From a checkpoint of a small masked image model.
Model: 64-pixel images, norm layernorm, activation squared_relu.
Training: 12400 steps, batches of 128.
Data: 97500 training examples, 16.3 epochs.
Rows from block 2, named by matrix and row number. Rows with one number belong to one neuron. Each number is 500 + 25 x the weight over its row's rms, rounded and kept within 0 to 999. All counts start at 0. Numbers have three digits each. After the name is the row's rms in percent of the matrix's.
# fc1: MLP up (model.blocks.2.mlp.fc1.weight, 768x192), inputs 64-127
# fc2: MLP down (model.blocks.2.mlp.fc2.weight, 192x768, transposed), outputs 64-127
fc1.59 094:497496516524514529526518503513554522502567477499538477498491493490487461511499477454463437500511481518497503484446531523477482437536534512503496485499490513517498521473487498467518499503518507
fc1.60 144:509506543471515506534534518525556532509532490512518513450500455540469488467490434545499489502511442533514479520455503538472471499502480466495518503496520498495442515493512468498509515509509492
fc1.61 152:507566479474518506457553517502531500525523536515531504511503482493489503489492453485559488515509494516533486553471510470496486510521487475473479501489534562503497450527485472500526476498465473
fc1.62 092:519483514476433518531496464491505500528488519503504482505482449503485504470507508515541486537519496517518544490454493479518502484502501488516552515518520546532513515497501484530483454494484467
fc1.63 016:472523494509525484488529493503539488531506513551497502485495499492501496508513501552475459511500500579523482502423507496473446464516544501527485452453543481522464504545473493533489494471525470
fc1.64 053:490510478473543459463543518505536496498524502508503511510494506537444480499503464474492488484547506546519542511399488490493490464518510484535512488510521515519478535506513492500471484494506478
fc1.65 060:497517505490515485517457511443531486501540508501521473516524503519497464485505486518500480513507486550512498468441528513511429474518493491509503486486510488548494527451498497481476455549485482
fc1.66 111:508524509482525482521531523514553513496516506488505562484491509533464470510488476491476460517458497547498496464446500494531485493539494531524502493495507509498543504515495510488466523466571457
fc1.67 075:482540516477564478507492500499519548496507528491525519495525492494457484506489480521494503491488522519509512485486507492497496484491479506571519485517511506545529468494443469524480503469486524
fc1.68 128:488522485486528497511534528501525509513463499504560497458501461493495500536516523528506444504451488529540494510458521510532501441540478524489525488447528487505497513543501515490455499450513475
fc1.69 037:510520509521503502528485561489510523501507506498513486511493492493452494486491495526490535505480512565506449493438503493498499427498502476506494511501510501489483526478516489477479453520488497
fc1.70 169:507505514488484501497501610540493533482547480503475492511494491498471514455493538488470551502505522483469447500497480511503488474452486463486494509496491515498467470495458527505509500515456523
fc1.71 090:483542547504475464495514558496516510522519495525465549494518503527470501508490470510508432491486482530491520542452481492488485499490489512533529474478497551487455526457485518513490436498538555
fc1.72 112:487503495474494488465494516507516521463537527476480476516539529475528496541510520467496504490500476527520525465465478543514503527520465492514512488485472529440513498509544498524491470486519525
fc1.73 076:469491481491504475494475478496584467505541491491510491490478449512448485487519499496490480477579483537519516487472537517504492479537466514480460481463519515541471536509499514517433498499494524
fc1.74 035:487495516504487503521495499479529466477535483528502478492509448525492491475509505523520486509492487546488533489413502526485488476510502474549505491461527483483487520479508514546475545531513527
fc1.75 120:496487491491491536511489452447586490501579517534524504519469468526449466480500484530490509517515511518486494515447504524492471495486510495494488501478497519491496508488483496516513529520472480
fc1.76 115:503535499567512481471502517506490541518484514477521507484497501479522478514484444527513436526526495554486489507446477496466503463473507515494523475468493498516493475484549492437487479500513527
fc1.77 074:506512482513524478497543562499552494523523527541527494477499488500512517496512506477498493497472500550505467500446522525493492505494482530556506500491525453511519508495482485500498479497479484
fc1.78 122:509491527485460467500531529467529495507536483538471533486507516527509535474490500482525506524491504506535476488457465493503468501495472500484495515463472524522456474487475502508473515502479497
fc1.79 140:469498501486518505518514504493526530563499573484478499456499453519532505511532494491544474505464457523528491490488461478488497505522507513464499471507500524490524471495476505497473503466546488
fc1.80 143:510493487514510487483520567498513537530485531514545488470534505560504522513490520468492482514510503479507466476472517484481495442487543466486511507451514484510476531509469465453520513501510472
fc1.81 061:518505517488564529495513485517553451504496490569514515492470462531473517487480500495500460513532481519496519540456535502473480453487505506520497512513515551533483462493497502500509469532502525
fc1.82 033:486500497459513516475555543495544504480513495482497503495493475531551456511505511542511470479479516547491508484406504511508468467472508505508528494486516515482518497468474520464470499516501502
fc1.83 117:466494496450523489544496517516556496476510482532522515505493450486471488503538509537464535494534519504474479520451525504515522516513467491501512469462500503481496531498505489521472507520494483
fc1.84 090:515516510496504494489515483496517482469514486446519436512504459476518470509478483507496464510517507524470462432467493544493459484501509497470512498467512491557498512490490487477491472520519546
fc1.85 037:479506503479497441511504479524554486515556497508502516499472474491482522517518461543485474494537524564489476486429494502454504460505482518500500482467527528508467505452548513539483478528526513
fc1.86 086:513526452455505503457463527494526501490520517535492511518471470497472446469481514533512505479525529455541538530447478502538481492516455518530537514489477518545535497508515506502502483535485501
fc1.87 094:482479478499517497479488480488572506511497531509483525482518485513473503516516502506518464499513496539506486484442471528522462505530496480511470478491474502508466527536526496485512515547516489
fc1.88 144:488493546473529467553510518450549514459498503559461497480501469492492492505506500482527512505536501506453496504468448538511482516469524503517503508497479492488461493521475503488465501498513546
fc1.89 132:522474508497497503496495498527483460530482509469480500485476494466497498482475522497483524424453470471502517532526506511492540522520499519491503519545499540444519527528482491503516504517505485
fc1.90 099:492506507507513462492478493506541494468575514516514504509507510522449467516507474503488477513511445506487498482455492535542475488523523470541503484498523503532519504497475472519462502484485533
fc1.91 064:485558479531488511503488513468579480534529503502480465492508472494509483504504501495543489493479503542546511496413501502496490463507497534494508478472513540472485486486497510495504539474505503
fc1.92 092:491469511439475459476474543526518526482544480528489551516500516563470510456502481495482480490475495501564527505462496513528460518537473529494510490490492529529530515517523495509469495505491474
fc1.93 139:476525528518516477502479517477532508507528484515509470497513499523482501468522471513504482503472498541475497463442514492506438469525453500437490476486472526544513503495542528498486461493490465
fc1.94 143:513522486497495440475467490527503524516512479483505473482538486497507481529481506557459458491498476560485498528471547475532475518465475567565498505510468516528543499515527498503499463518506529
fc1.95 166:508525499471552450475513580509526465500487490473526521478440510507498500540491509515537473498448498524480499514485515521500480466512493461532514503544472453499448445481567510509482490494499531
fc1.96 146:500478463545524518504478495478531507546456534474492480508544430496569486501502503515454498468487516537538462518462506476524525521520495535491532497505501525459522483542519500487466522497446511
fc1.97 134:498522504508488532468498521487574542525503506510493500517501512546494493498498510515484482493489478528542508519448478503546459493488507477548552508516520528477507470470470486508456486516490514
fc1.98 062:498493491469496538499463492513539489524544488498508499505485511503459485510488508514522461486480511509522503485417480505465478472508517521491508481504501500500473507469518489467494499524513490
fc1.99 089:506498535484526475501503505535561494548549523495492483490487497522476494468481491512530490495518509530511473501446476509514495484496489478540518504506495521453501468498476489510467503472494507
fc1.100 075:491510498476509498495514518477533488494558507492508499515525488530469516507510498504541499488487530568508489454425502470462487465518521486517486489486558481525431488515498502517476492519508520
fc1.101 038:486456465482516488497457485487542474471525492502479454515471472512492471512492530517497478479514504562472455461432510480493477501493497532501492496498489518496499490488539518477470460478506510
fc1.102 066:503536504506491502508527505519551510503546526524522527488516450505468494534496469523528464476513489551517507514446493544453494450507533529507549504492518520499451507482491488506499500490533477
fc1.103 068:481525515477522493514487493477538479495504509505507508518509473487467500484511471530494468479504497556521518469413483515474494466481534512483508480488533503518486492512469496547499514522515497
fc1.104 097:495519516442511462517577536502544518515525513481480516500500489513488473494493484556496470472529500546508527467439489501491505490527485500518508498499500549532479469478504526486489480506545503
fc1.105 063:486529498532515494512488484498551490510535495538496513479507486536483479504505496500518466472512533561517486478430512483497485491536520524508515481471524525512474494530463503502478472477533506
fc1.106 151:490521489479523509486495509483542499457500531483497505523489502504485518502507494497482519516542496500494538465476496494514497535512475438567508489517471503479516519542478524503510469469551493
fc1.107 037:516529541477527531521449509551524511502481478497515522499474531499465469475473494520478462486506502503528498554456525467464506479524548489483480501503513499537465478534465526511488540498475518
fc1.108 117:510503479495511502497501468448562521514531529522539478467474457507516566543485512441525493480468504529528499462438467476466489489518525538483513503482527506498475513490485489484514481514516490
fc1.109 194:505534524503489530517502475478502521483444510502517505451512516522508502520504481498499473526540450536418570487501502495496477496501508501510491506486490477507509459481474464495507504457539468
fc1.110 119:519483512516553478499489476532527510504502494495474520515468493536453482514480528498478514463562518547476508499456471509436513467505492485490526518530490510477498520461508517480489506545470446
fc1.111 089:497520511479518463503522547464555488484512517527496532529515475467485489482496482532489467510486493568476502470442508520494461450505539517497499471464553494528461506529503539546485487482502521
fc1.112 181:499482544491577477523470430476507477510469458488498499504499441522515510529501538503520504468529477522488519535498467505486513481485500477511516502527485487509506510490513508506440465497481488
fc1.113 091:494485505478485486498550528513561494508520488496503537507475489514454504492498485524497489499449497552499497492434518514497497494483473517498506501476500529503502509457488500499489460476518509
fc1.115 168:496477484491460494494492519541537468480577531495520473518481526535474525508505560472504537510502514504540481540476540522527506521514458501499465494469462550445496479506542513504506528481478526
fc1.116 105:501493514504525585490501503495509442520493494526504530524520479487458473472537494479514515488504510549503535485471507532495510468510505450517525490494493433487492467501512485492513525483457526
fc1.117 116:494500530522528433488532501529542520507476506516523482497500459528466495496479521483521492472465468556499524511443483529515489454514543470527537481525532496521455490480498482500480495495500508
fc1.118 185:498513509505514484458514475523511468522477497474488479532523500486505491564494520501511428509506506493498496540500487514504483531442499514532479499495487497441521448530544500493492483485455525
fc1.119 033:495519489494505462528535505498490488500551497508509477485488474519490500501498469519496482514522506552495538511411505483515478495510512511534463487475543530505474520470504535516460498504494520
fc1.120 027:495513515457512478498547478504535509500531505465531518518526468494505517500498503524532487503509503553510533492433471486463486448509534468522535458480554521488485507473503504455457514505498499
fc1.121 106:496527497469516474489534478458541515475535509501513438501486497490497480506507465490501495565538501529496502470438504496524469489502483536472508489481501499537532514485492487480522497528492497
fc1.122 049:498539445489551493519489540511502463522470502503542504484514505490495506494509517514472460482488516538509463491486545489510467488548545471460509480474503477545546457557505526508510498450468454
fc1.123 070:489511515467486493506507474517554525470560484490489484514477510536460448500507490509518503487510496533492463468432492514488501507489498499562469494505494514501486494477482526470441479469510506
fc1.124 137:501491503481498515506470514437537486509503513510506519518473525482484509508499458507499511497522488546496481533462487507468501515530499519437503489520514540507499530523541476518479474510480504
fc1.125 102:502517505478526507508497471517537522480525487542500509529500465491503495494490499523492475475509483516505518554435505544496471459519551556516481493449542487505508485512441511457496576528475527
fc1.126 039:487503501486550508489484553503555489486510501508522469513500478510487492486499480552514458491501519539494521520415500532493483446511491505528496470457516532495512507497498518490465479502463527
fc1.127 121:474478501482536514462506506492530517493532515506491501506508465532505472499521513540529523478481498549514477471465470492521466459508476488523520476504515510511473481524487484524531496546519476
fc1.128 029:482523477515502486471457517477551503531535499487531512507506485498485471475501471530494475488481507550513499480443502489512453500524487520511476476457522512536526510518483477531469470495509481
fc1.129 082:493558499482483472510488489512542513481557512491519485503483464500485478527508494500549481480492501529513510492420526484506469486518502495493520504488585490522473504482481506559501504485512502
fc1.130 142:501501504504572505500500444487485452477489516550506502462490517499496498573516481499495412493533477492506521548513495510491510502528500531495553514442489463523482468499522475498497501456524468
fc1.131 053:496513509534486464484506512493537490485520515485489508524460516497471465472509490513496476481533506562499517494411501531465499444515514493512506497468507496530499500422499493514450453492519490
fc1.132 105:461527497457483487479508511471530508437482517521521488486461457504493452532540462514483521475562497528476516502449471504485510467512482501484535474515511512497459524506478467487491491521523502
fc1.133 028:510511497519501523511490477520528478512503482520506550497477505501492464472496482508480490499497496571493517493468506531510484482465567473543469512481547516478455531508541485505475528541486504
fc1.134 082:498503501477514445479515527479549457490532497470512502510487520500479497512482518544504481475513500543534476530436485499504478479536460534476488494486472525477490529505524514484491449463515471
fc1.135 094:475511545544523485536497486493530515512494467506463472502496499528496465506520534555511470491512511526535493454436462447492483483473511495530511473511504503488499523490449503476481449526474480
fc1.136 096:501532464490521495491494529482561521527527493537472491498460492476473500494516494497493489527521488539513497495434511488503513505478508511539483509496512522497487505479503512505472524537516503
fc1.137 142:509487491509467541484462501481542477449534546524521485534504502510484487509488495484506527519501504508505520490464541503514486519556523484461528493493547513523517542500500503508473494501466481
fc1.138 134:476497504455479473515493501489515490497513522525490526512459454510478505474523509511521530502484497515498518451473470518483501467515460528465489478523525499557466571504448470549492442516551488
fc1.139 048:493514510484539519499530533485564476498539487524505496487484513486485501501510517500484495519500484550470461482425508488495415453506504510491521491470516482507492456552498477565491515459464511
fc1.140 153:522519512476504464526500561522515511461528492494492526511470495479457523479474510470489504476523537503480509458475474515506520446490527473473482522498488496510450509471469518527498529485496460
fc1.141 044:496483518473505505489513514527582478522573494526509532538476510508494455502491481489518474501486525510532522499427513504511458465514501499524517482481521518491480547480486515510473458500498483
fc1.142 070:500543497491494477488518504479552491489538507523532504491547483504504529491489463497522494488492513507491497497428500523518450475497528498516545496473505484487509498452530511561473464514463546
fc1.143 146:515464489510565521478485459498518462503499489489482487496484484509504525492483521496497510451485522510538502499487464524537505501477485501528489510518521502494512505501487489546510486497491464
fc1.144 159:512516517500454515480527473506517515465539468498499532527426467482484502543488501488517504517502511490500468497477519498480514498493518539468500508460513505534495534509495541522467493506517489
fc1.145 151:504517546467554495571501488465523507528486466501506494484506442482484521503499522485524484486540509512490472503480496507475498434469496526553504506517487478472426513560479493508442481501491485
fc1.146 039:467461479472544478474530515482500467497512496528540479506553454514553481467521521531519499503511511520544526537464529529523485480537489512495535472490532529477486504482473467517486524501479521
fc1.147 094:496545546496499482511476495499525484486564471523512469499504563471470480528499463505532503514500489510506475517477504529525500453484501492557499488528478530478460517531535484506484488473483501
fc1.148 095:477525550486461500516535484520507511459534477506477503520475534507445522490521509522540515501545489497500570501455487535488466476513519522564486491476495492551487510485456491516464482496524508
fc1.149 121:515552533484518462551506508491528479495534491456553495511496533517498510503472448509493484521515516542496523505463545522515490511514514523514508496500508498499485519476500500494494503471492495
fc1.150 059:495539484499490508478517519503557468495537529493493511521498447513496492488509514543514462523466514582521509501438510512514467479514520487511503494460530503507499485503506498533499467500477541
fc1.151 122:489492518488495485517511474542522517482538489533488475473489511505469496516531512495486479483507492595502497479473514515516479450511470476488523490483511542541473499492512512488505493534543497
fc1.152 072:478481505474549524510524513527556492495518496512500475502515492471457480496515481525515512503524501530485485532410502490487485458524528510498488482497522502485480509539545489500461497494491519
fc1.153 166:483554498487463523509520508503494559500478519547514503465508488496490505484515434493529464563527461503459506515490478500465486433514500494478517483464480453521499525521523458480519496473507524
fc1.154 142:497519512515583473512519590495521455508499504518508523488533507495481546499501524497499501528492484496491473480483504518511485504483481528497460489523497532437481496498540480500514489468481494
fc1.155 071:473520524508524507520529498505520527496486501489505455498531501535515489537494499479481482503519518529531537507431519514523453464515514541484530470484459531531505506519482488457479443506491525
fc1.156 186:503522496510510435485491472461491469503485499495498494478521510532460499521499493499560536492573475494510542494493493490514483525491477432514478506491494517478524480515506529489495503484543415
fc2.59 097:537510536525536480534520535542509496489491473494521495536460497524553509508548502499492546463474508513480459528519487455492504506505485468494501478545514504499483555488559469506526495525462478
fc2.60 146:537519478488490499510487515510527488467475482509515491520522491498526509509509473472498521498548489540487537464478495549502509500470508520553530460504558503492535492461440476487472473555487523
fc2.61 152:492541493472439560516488501465505479482460495514521491486508517492508540447499526445504502526522509468536540507497477520522479533526487558546483512530519483516516535500479521527428464551470523
fc2.62 084:517470495456529510473470507534514481454489513501503488509510458508463485458527487472521485506519544525528497436488496512524490531458512468511538511520530497505464455526498555497533494506484530
fc2.63 018:511497525514526479487467486462505503499474492550567504461482491537512477503520508493465498496522482521500490472539521535493471499519560500525539497476503543500500516488527478485506529501541480
fc2.64 053:493519497483517526539481458503497490461497498502532475496491512511493475547469503521506542485476490491501481522516467543504482492531496502477444489523477504459499558505496525467477503512525477
fc2.65 067:499510513504522516503503528478460511451481491502500517484498516442504463519478498477515480506498483497500502569544456503523515483513518439481508495476495505485543465428499459481485482506507498
fc2.66 111:502517551543467534516499449497497542491495504554489453490494521486523488500498501506526506510508506478538521503472484539469484508514500521527525525498508552451485536491471467473469501491456499
fc2.67 085:504515516514460501507507541500543494477478502506525527483477469525490549474519519511536498466496460517523495499482489499485518505450523491486508474483565485492506478521483528492504531491491506
fc2.68 141:499475524513499528491497516513548524473494513483499521494521480468512499470502534488505487527509459505523519503500503459502527506481518497523509502482483470503534460512500467475532487461502511
fc2.69 038:493520496516515458498496492491542537512501503501517498478506486506483466498483485521507511481467519542494505521420469495495463505522520507525498550514457462478470559531491544514481548497528488
fc2.70 144:499493483510554450460494522489466586573524500492516473485490446519490479553498513482494516495475499450478483482507509481489515520442498528528512502521503520454494566506568490505531505490477503
fc2.71 094:517551462538493510515459495424496519508507485513478495480523478505550476486510523549528494506515535486494469489503512501516506491510508557506509499547480545541561503491515526523458487488517444
fc2.72 109:486507502502466496522444513483510528521479502498523541475554455513543503464482517492447494536490454491515508546505494521489505496534500495509553512486521488508513484478511530543497509512493502
fc2.73 083:481494491483475516485494505458540516545508506474485490505503529493545515517430493513513461523509490502529511496466497492521548506479514519522499526503510518467494517508505526487484510500522541
fc2.74 040:530490485519525449514470517496520498537522474517481485499512509505459490538547486457462499493509478511533476504500468449447555481475506517508540490510537492467503518463459496504522514502520537
fc2.75 114:477500469488511469523494494453519491495500498509558521519463480538489531503495474501541494496491516503470490454490512521513533496519479489503480469516513538549509496493489510509498457485449513
fc2.76 127:488501468544539488504548484475515522536541510494490498492513512519553525525496546490506495526511533518513467503484535473528486514515517479508524521477450496476467509519507459503495512484554494
fc2.77 076:506474490502489486522494490505500485463483531525512534426476443505548513485502518480535482501459463521502511484485505487445495521508500438508494499504541449515507518468469483512483519522477526
fc2.78 108:526526462495523507453500517468508489517530517506476508514512495441498449489482502485504504503511500530516448507536464542460447486486489508468504472492504498461488483497522507487497479568512523
fc2.79 138:491489499492477536499479478507503462511482515515491503505499475505539491502487501492498441546482486479512513500509488475486519598514520491484479508486510486503496448486517506523505504468517473
fc2.80 143:525499478491461488507457541450501476480522464522509462506449512502525504470484537500492527467533498480526533515453517518443481488470529506487465512504523492538520492500474461490496488493435525
fc2.81 049:522482497488466509516471534503491485479495487517518503537461496510469457520552505515503505468489529497489491489485458499498489482513513485482504500495528526523482485509469503496512489454502483
fc2.82 033:529516518535472499520500512468505473526543486500432475485527512489513545492503498536443518480506527440486461506512518496538496447496455445463496517500549552529540490498462508515468519518472508
fc2.83 130:467518504529480507527475475470499495523508485497477518505476445507531505488522500484504489504461477519521497515510507506512513517533472520516542557524527496498488535522518514522469488485532488
fc2.84 088:521534528501504483527474499524488555542503470534507566485434494468519482469524508453510482490479493532509475492489526517501538485539486507518511489445465509494470506535510490480495454481548489
fc2.85 038:498584497559468484486510508488552436475547487543483464468526548509473520497534534510462478512535499495512479501483504511465471513486479522491494524486514458517495508522502457478492523484489530
fc2.86 088:477476531517477522520523481497505502497502488495519518486509497470487495500535547532526559506508471523508495514490479505507517501488501490535521502475490479466503532487546502501523507547473468
fc2.87 102:501534536530469512472482468501514506539534515530495518520482444512513492510477513559474493513574519480557511481516543489521514537506530508467483504487567505512477526513513470467427512513514506
fc2.88 149:475543480519493511496543510496508469551510503483462483549533486515535509511488489513547518476485539483488501510491486503474526492525534502446466508515505504527529521496521479522477504517492504
fc2.89 109:487476510503582535481491437495536540463514518469497476493505491502510496522495514503490484515486482583517522488495511497508491472476477452506496518510491492461484476482490494513520507522525503
fc2.90 106:511547484503463536526506492538489508516453529493475531529503517510522532485500527466467522481470536504520506520502494500494488525480527530500478496496538537450431556518525499528439502472522490
fc2.91 083:517464494506469555491478537503509484461479485507452468502526466484500484484514487479502534490474498500468537500471497496495528466456486522510548513493548526528514483525465456472497504469507536
fc2.92 099:475464460502466494506531496490477480493539444516509439476479516499465489525517496541505567493486520488498486526503469479443513524519517482509504518506485447492468540442529440489526530480478465
fc2.93 148:529501489500515467511453474506529469479474499495501454500468469544547502481517513498501498539527454534485490478541499472486487532511500491519518478501568496513499524577510511442493476527513483
fc2.94 135:538527536510521524522508501524527520485467524550484519481496504502534489475492517515506487468470507477506463464462532495552499515548458463512519444513503507472494500510483518554521491455481454
fc2.95 169:499526532480436501541478471467573513521546504489513516502472504460488491474478518520535557477489497539454502460527495492505521546516504468542508508472502487477516534467494501521427504483512495
fc2.96 160:466468489506513501505478479490527470444514485531493511452482499492462490514466503540488515466480508524524478513495533511458491482490513497505516516508458474537508510467485504522552470438509475
fc2.97 141:468465482484520499502525542503534478526474490518524485462503461487485509466512523472547545499530457500470504517461498475469467510497530481509509563501452489515511474477487468465501533488497512
fc2.98 062:459520462464477510497494513543494550514494490482551527490538447528455505489543487490437457524498500510520507501513482481467481512497457508485516530501491533524521495506487501514460480552485537
fc2.99 105:526555478571532543490511515486558482505500495484486505522464488538532464508508504459512561496535499559480485511463458496495531525490501475531516498509500442476501476576523494459501472480494528
fc2.100 081:518514515529520480524506514495499491500519481489527510494457512522523529509479460463478504467491490481546486484500491511487501490504490465464530460526499510485510549515495463485458517479516473
fc2.101 040:499470507498499501489491466508495498536524508538543504512453465495475488552511546477491520518518542481466488517507498495519464504497550507508516487445477504485521520558501469502541533481502515
fc2.102 075:520505492477502495499506493543486490470496499496472500465510531483502485465508465463504500515506478543528524506498487492478484496478526483529540476506499515506500540436511498500483477495552516
fc2.103 066:442507472487512537495506494485501496491512527523500473501471532483500473515484493511518476526515463487536529491485528464505531480486486484500473554500507430473521517530449483496503490484479504
fc2.104 112:511518504522519486494528440530509489473512501454497479520466466492546489499466521480532507495501538487498476542502467468495504495512530548482517482484462521511484518495513500518492526533474442
fc2.105 073:484477505523501499498508473477505565490491487493497469443478484508501538525494500517514501529494503527492496485481511525460492457512495480523494490505509527507510517480518550484498535494470456
fc2.106 167:510529485498472505505466458459509516523495472491529520498489473515495499508517511515518498537507513503508489514467437520496535554507526538488517471482506456502522503492544491516444453516440535
fc2.107 037:509491487491465497501462495475530529479506490479519488487539498511477500526497500541495485472479502561497521473498535484519494449455483524499534529447481505500496516487477496489484479484460522
fc2.108 115:556463480487523494491461550534484489498508533499508486512504502552493509467469490486512495487485503445481529492476494444538483504472494478475484462524513558482531496478486510432511495498476552
fc2.109 140:504502504505511460471465485473463525509578498482498495505511503493490502485507492492488544474471489491551443493502492525502513511449497488479490499528502471475504546513519504497479484537476486
fc2.110 120:495518502525513476505541531496520536493509509501507484531501484471473503481500475484501532503472517504499505528503462490488526482536468512461529515474489508521503499532465470505480483527468465
fc2.111 091:520528508483510528479442532499512539534474509500534501552516503548469532503525504519506480502526507481459480479500509490467491498478492549502543469489495538531486456475510517463477505537490511
fc2.112 172:516477485527488504495489537514508564462497519512506520500526473491511511477510489511502502503500565496498494472523481528532501511522457510545512468490501489515512457493487521524573446491526529
fc2.113 088:479528500496561511524538519545482489484512471503485515526494485502530499514449546492484508470493549474492481490463506533527465477485476505527561495487502490461504459485544497497501496490549482
fc2.115 150:486451506492562500487479520493520494469483480495567486497543430521504455499499472522519512513471535503504466472492504518502489511474457470456510518512495479512456473514525525544480487484481511
fc2.116 122:468502506506502481527509533521524536460489469511501474533526489448510508504453476489483495525488495509455498502519496538521497504505465508453517534447473416520500506482491455493488505480531524
fc2.117 120:547542525531494490513501471502496548530489509503537505507525518474513524485490481435518520548444465531528508532505511526523497507511463527509553489533536515458514527482512521478476511468492489
fc2.118 191:479500532505492544533515505508550509465498499522502515490497487499481511454487495523491537515515481526486496509502505525521510506499503494497489509505499480521464541498464501532484514513534454
fc2.119 033:530495519519510460496526478506460490468537444479458514478499455448506506488486507506533516479461490533479477474484527514504532523510445506469483461478473479505490463511505543546496451542518491
fc2.120 025:492514535488533528534461471476460469497491514455489509481508484493458490494480488523528445509472526462471512467477492477536495505489509484498511525476495449498450503518504471488489537477528494
fc2.121 133:525504518472489468530537524488505538506500479480507541500533499508487514464501517502457498483511454478476507546530494491458509502487499481613433477491468493478490446502483514527495482517476516
fc2.122 054:515499542531453517519453537490528527494500493497501512491516534475508486467500546513546549514489462512481508515474490493477476509513561498498499495511502490456499504501516475485497505515468503
fc2.123 072:463477488495486471480509493491496480489479515479544498500517511487537534516484524539546556445505515501532478429515479491477478504526488503479535552529463504507505513482481526514510536523485494
fc2.124 133:516516524520528488504472468476550500523481493487509446522489503505545540486479514523468536511486521555521482517519488500524475460503534466553486501503506460490481448507501488548515493479529501
fc2.125 114:515500467523498518488523486483505468508521511481516489508498511525509480518534483524513523488501482512516513475522512555529456515499475485540446468504499503504484492524533536500489526494515473
fc2.126 044:531484511487491454541489504534505514505492516510533480504513480510513519489530497499456445499465499545489518525460484485476484518507472515527500488478537466499489454468538533541489460464504470
fc2.127 114:502541499449491520487511470519516463492500525482516493527468504543528498497467509515447516551548515481510540458484523452474487525485543524519516495504515488450488512481520529499464530505451479
fc2.128 028:491528521467490463556520494493544479533510491537529514474482510500554535522537473454483470544502447538499534496496468501521485497512546507508487522521493470485502540540496478506469472540510474
fc2.129 074:478478488501503489525546504498513514486495475480488493475520511485462560510513471464531504530439485508484455531440525539516526490489488465502517524479528437485497473512503496543500496497510501
fc2.130 118:498491487490529460441499509496521543496545479464502521510475477489493497522504512500494496501520506505525475498499505513505487503456494504475517506511490489475500493501573502497547534530461503
fc2.131 059:512494549476497492470457477471474486477451516524490481511552514526442498545482461521521493483471499566491488482494499495498502507516459522517523525478499508464499523520502495483553506511482490
fc2.132 112:474458501500504512470451509500538502530470498495520508469479473499520472506506507483507505553487516515525465528505511576477474534494470519470510515543490463498535494534496511435457539528500485
fc2.133 028:520516450519483529458529490519491509513479553487482498516471496491513525532519496458460489491473526499473547512501521457499503517493463550525558467478508493515498519480477485512517521527501552
fc2.134 076:526526509429513483528489450496498533514537503509506466491538478465510481479520484505500536516478469517491500536515512533485513483462525512490492487537463511544553534459512511485524454492528504
fc2.135 097:495462479528479481486514480516547524507525506508494474531476474487519454503474481450515535510504539512487516497504510509479488525479489525527490497469533489514512488466502499479476476546486523
fc2.136 092:482559509549473512525477466497529490478503489519512525501539474489505481499451526497562505457512510486532524503477500505481477540475511519535466525537516474500493515495440511474466502515493497
fc2.137 142:479497510524469481516475505489545542506504478472523478504485481502499504492489506488494536489478496520550464547489482514511544509492526531559481510497491486476540459529518496486453491508444494
fc2.138 142:498501503477498513522541466527523500471514510478493519494528495500516500494538513473494505523471511472498482518531517543538557516528504479488510515497540526509499512492527507497489478503519527
fc2.139 051:496485525536493495507465515514491456499513509540509540485519528490486478497537459499496529487509490491537498489474487494518491539497511497483535530509526507505492511503492484497507489481511505
fc2.140 146:506565505501508502512503492525501513504495481528460475476514447491490505456527502491486527491484499502483481537529499494478461490491494501496506513488483503509496458491470477469496491593471488
fc2.141 051:545485485489523482490530489499521505505468480497514554442506450506500501458493483493457486497515459542478483458456451499480503513511483512492524478491488510486510457458512549499486517531488505
fc2.142 077:500525500511486513518524527530508497499550500454473459493486510504525542475512484481500496488504529486499472479498491482444475445527552495508473509467509512483482518483461483447535521514516505
fc2.143 136:491485467474500479463472508509511527502507486501537505540544468502520462515523525500475493535502548515444510527525503483546498497489465497499529514487470533505534426516526502483466506498485524
fc2.144 163:509504527497537470490529527524564538513506479487501479523521441489518524508512511473492481458510491540514491480486497532485507536514460506581486497466510512480530445511507471477523499501473505
fc2.145 155:520524455461473533486512457519522482481453491504541478507476482512501489500525490495570488523495514501496518489513486462474518509522529493526479493465507469540510500489506523492512522490505489
fc2.146 037:544491449500485472509476542486485485504488478512504479445539492544513484474549508498489509507484477493525470490498528533511550484525532474458525521491483452525462540493478506509484498488476507
fc2.147 080:512519462529487477521464534502502543534516458525508535533480497503519495465473469495511546469465529507507512517453504478452531510500540512507490475536484525516493517456509506501497517535482464
fc2.148 111:438471513448508515541506495531510527520470450492461479479510537479506511473468485492536511503485521514478525497459486511494499502504474483486486575513543473526514493512504450482493524468538483
fc2.149 119:460540501537477506497512502522542532527498455524491514491470495544500478526483521515532509532494511546469538512480498534527475520493499497572477518446479475489520505493530495475498501531467489
fc2.150 075:513506490515509476515509501473490519512534457500521487514525554509509550492506525484493468470494518508475473521467505516454497468468513481546520483512517513456498467515464505484535500465489496
fc2.151 114:509449524523499521494483516567480507508468432494468509460482491479489507482511485477523503484460472456498530486523491502498485486506495515511540489503517523470507526552464506508542534416516495
fc2.152 061:487463451445481482513535536529530528501533471477512543521486481489508494484463507515508486494448491546465483476544490469477540499529486492547480465476496507472482511520555498496481486478489487
fc2.153 151:517506462541498506528514543490533548550482503498511528485521474503512502466498470504512490444514465526499518505507539499491479487567486491533498482532498519498479488550552517488503511498500505
fc2.154 126:504555513486474523484466471482514495463510532488487472525505490515493507499495524473514529551466529508521485472471458478502509510527482490456497490484494464511502521520491439507530492513508476
fc2.155 076:522482501493526498509541507522472492503503498517449478501505487520482535504543490515497471474526535490473513551513456477478483506499517475507506530484470480527485485548485514506537519494515473
fc2.156 188:507557505521489511511520489479510566492510502536508473469498485512476499496503479474523493494459521529491489470506508526490532529519428572489516497460502483495545508518503527495478477517447543